config.yaml
encoder_norm: "batchnorm"
text_encoder_layers: 7
text_encoder_norm_position: "pre"
text_encoder_dropout: 0.05
init: "kaiming_normal"
final_lr_fraction: 0.1
Rows from block 10 of the audio encoder of a small contrastive audio-text model, named by matrix and row number. Rows with one number belong to one channel. Each number is 128 + 24 x the weight over its row's rms, rounded and kept within 0 to 255. All counts start at 0. Numbers have three digits each.
After each channel's rows are labels from the 100 clips, of 14848, where the channel reaches its highest value: "peak in band" is the frequency band that holds the peak; "lies over" is the class under the peak. Only what is clearly more common there than usual is listed. The data: synthesised sound scenes: up to three everyday sounds over a background.
# convs1: grouped (4 groups) 3x3 conv (encoder.blocks.10.convs.1.weight, 144x36x3x3, each kernel summed), inputs within the group 0-35
# convs2: expand pointwise conv (encoder.blocks.10.convs.2.weight, 288x144x1x1, transposed), outputs 0-47

convs1.9:110127116088118115127099123078112131121134110180127126162159143136133150107117111054112133147137106116110100
convs2.9:128128128172105128128128128128178128171128091107128128068173128160090128128103171128177128128128096128128128128168078128097128128175176128083128
peak in band: 1000 to 2000 Hz
lies over: car passing; thunder

convs1.93:100158099144112128128125125079138131122127149134039143172130136113093136144126119089133119123115151115124135
convs2.93:098128157128086161166128128128128128196128162128128128068180078128183128101128171128077128128092152110167083178173128128128128128128128128128128
peak in band: 1000 to 2000 Hz
lies over: car passing

convs1.133:143072083127128094115136108144119128135128119116133122120103080119128116078128121121077134107123124113128068
convs2.133:128164128128128128128180086095128172090128128128094128128128063128165108128128177128128189164191128128128199128128128146182173191128067128160128
peak in band: 250 to 500 Hz
lies over: speech

convs1.119:118057136119123099144108128143139128134117101127114092126110119115128119128151092088085085130116119081097122
convs2.119:128128128165128089150128128128128128156128094093128128128128080072128095128128128128128128081128128128158180128084128128194128128176128128128128
peak in band: 250 to 500 Hz
lies over: laughter

convs1.65:153142116152182128140142136137114113132128138139115161128098128040098155128122095148143128140149120106145148
convs2.65:158128128128066128128104128128081205098128089128128164128100128128156128128169163128128128128095128173128173128128128128174169128128181128128101
peak in band: 1000 to 2000 Hz
lies over: siren

convs1.24:139116128158107132120130149126136108091164174127135137101067118116111117112146141130130091175074128137114103
convs2.24:128128128128128128183189128172191093128128049087128128128183086128128128128128098128128128177128076128128144109103128128128091128084128128128128
peak in band: 1000 to 2000 Hz
lies over: thunder

convs1.20:132117145102132086090085120157138128145121103069134162121106114117128129117125123128152098078160129122128170
convs2.20:060128128128128084128128128128128128128158128128056218128128128128128128156128128128128128128140128128082128128128128128128128128083089128128169
peak in band: 2000 to 4000 Hz
lies over: whistle; zipper

convs1.22:102133128136169128137127119187145132146142128162146117092147131124085133128132128140128053170107136142133145
convs2.22:181163128128128128128128128095128128128128094128128128099128128128128128082128090128128103128128128171151165147128128128128128128128097128091128
peak in band: 4000 to 8000 Hz
lies over: zipper

convs1.100:092149049153113117169154119111112104144133098145083096137128156129118146134112126101108142121128108134126110
convs2.100:069128128128128128128052128128128151128128128128128128097128128128128128128128128128128128094083128128128088157128128128128224128080128128161128
peak in band: 250 to 500 Hz
lies over: explosion

convs1.116:122091128111132093113105122097144100150088154128136128128074071128091150104135112091105116113122145117114109
convs2.116:128128128091128128128128128112147105154128097128100128128128128128147090128070128128128154128128128108128128128128094076128128128128071083093155
peak in band: 2000 to 4000 Hz
lies over: whoosh

convs1.110:104152102109175055140134150143135112128147128167097147121190118115140139124117123128086128125128124122128110
convs2.110:128128084128128164128128178128177128128099177128128181128128128128128167128128128128128128164128128097128090128170128128128128090128128128128128
peak in band: 1000 to 2000 Hz
lies over: explosion

convs1.67:099157142090109133128091148116161123136107111071088065128151129138115146099131144107152117137128132108122106
convs2.67:128128128205128160128193128128128128128128172175128091128074128128128128128128160128128128128128128081128128128128128128087145128178128128128170
peak in band: 1000 to 2000 Hz
lies over: meowing

convs1.140:159127169128143110157139107130119139151121184112091119119096107123102127149128128140071107165141118110165102
convs2.140:157108076128128128128128128128100128128068128073128128128156128128128128155128128128128128128105093128074128150085102165078128128079128168128084
peak in band: 250 to 500 Hz
lies over: explosion; drum roll

convs1.57:124123143108108129144122125086128134124128137128113068156132133168134091139116128045142128122114134115085131
convs2.57:128128182161128155128172150074128128076102128128128176128164128128160156104128128128157128164169176154128180091128128128128095201128128128128156
peak in band: 1000 to 2000 Hz
lies over: frog croaking

convs1.52:141046133098109123125119143149127118074145118117132140133115136095147086137148123126117098144098086124141125
convs2.52:128128128073128128128082128128128128128128128128104093200128177158077085128128128128128128128166128128128072128165156128156128128168128128098174
peak in band: 2000 to 4000 Hz
lies over: church bell

convs1.21:134108144109133072143119091151133123130134128158100148105139115080099149145128089134138094170128144113117176
convs2.21:128128158128128128128128128128128128128128128128128128089096102104088128155085128128144128128171128154128128174128128173128068128128099097172128
peak in band: 2000 to 4000 Hz
lies over: zipper

convs1.61:138130077132139075120132083093132142114128115132112113109129128128094115122109111081077118117143150099086128
convs2.61:128128128128128128128128128128073073128128128128071128082128128128068128128128128128128128128128180128128128068128128084128128190128128128128128
peak in band: 4000 to 8000 Hz
lies over: siren

convs1.132:158130111129147137128138139096117129166091121094128113128095115117089133104144070059133160112135124128140128
convs2.132:100158128128128128128128128128128128128079128128128128128128082128128128128128128097072128128169128170073128128128158128174128128128149186071220
peak in band: 1000 to 2000 Hz
lies over: speech

convs1.108:134142128132137131099164148137108101141146109116061108132136129137100143128152102117131164155173136178169123
convs2.108:093128128088172128128128128128128128128128128159128128128128128128180128128128128079128154128128128169128128152128128128128128161101128128128128
peak in band: 1000 to 2000 Hz
lies over: explosion

convs1.91:132089128101139130138123080113108135126101132082152128128137128102156091145141090097154144125095076110096139
convs2.91:128128128128128168128183128076128128128128185128072128128128128128128128128128128128128128128197128128128184091128189128200128149186128128128128
peak in band: 1000 to 2000 Hz
lies over: church bell

convs1.35:158094128142095121128124107112099128090129128070128134135054136128121116147128103097131141097136136089109128
convs2.35:128128128128160100128128128128128175128066162128096128128128128128190128090179128128128128128128128128128128062128128128154128156128150181161128
peak in band: 250 to 500 Hz
lies over: thunder

convs1.134:122148109128158115124093097123115128144144174127120120091119042089113114114147117134128134145131105121148098
convs2.134:128128128103128173128128128128128128128128206128128128128128128128197081060128128128128128128128128173128128128128128128162128128128080128159128
peak in band: 1000 to 2000 Hz
lies over: zipper

convs1.11:137097105120113139114128100124128150115094100113106097125121143103136143128141088118123124137105086043100139
convs2.11:128173128128128128150187128181087128128128128128170094093128128128172128128090113128153128128165128151128128128064128093155128128128128101128128
peak in band: 2000 to 4000 Hz
lies over: meowing

convs1.29:071127126055119119152135116110142116173133072142141128103143135132135140153128128138103117142120128128173145
convs2.29:171128128128193128128128188128083128128128128087128128095128128128189128128128155128179128190128090128128195128128128128128080128128128050128128
peak in band: 250 to 500 Hz
lies over: meowing

convs1.81:142121137132072136113135115128075121143132122192100116138119142086105102143136146160128125141139173143162128
convs2.81:154128128128128128128128191070128171072086128163128128128060128188128128128177128128128128128128085128128128128161128128128128128128158128128128
peak in band: 250 to 500 Hz
lies over: siren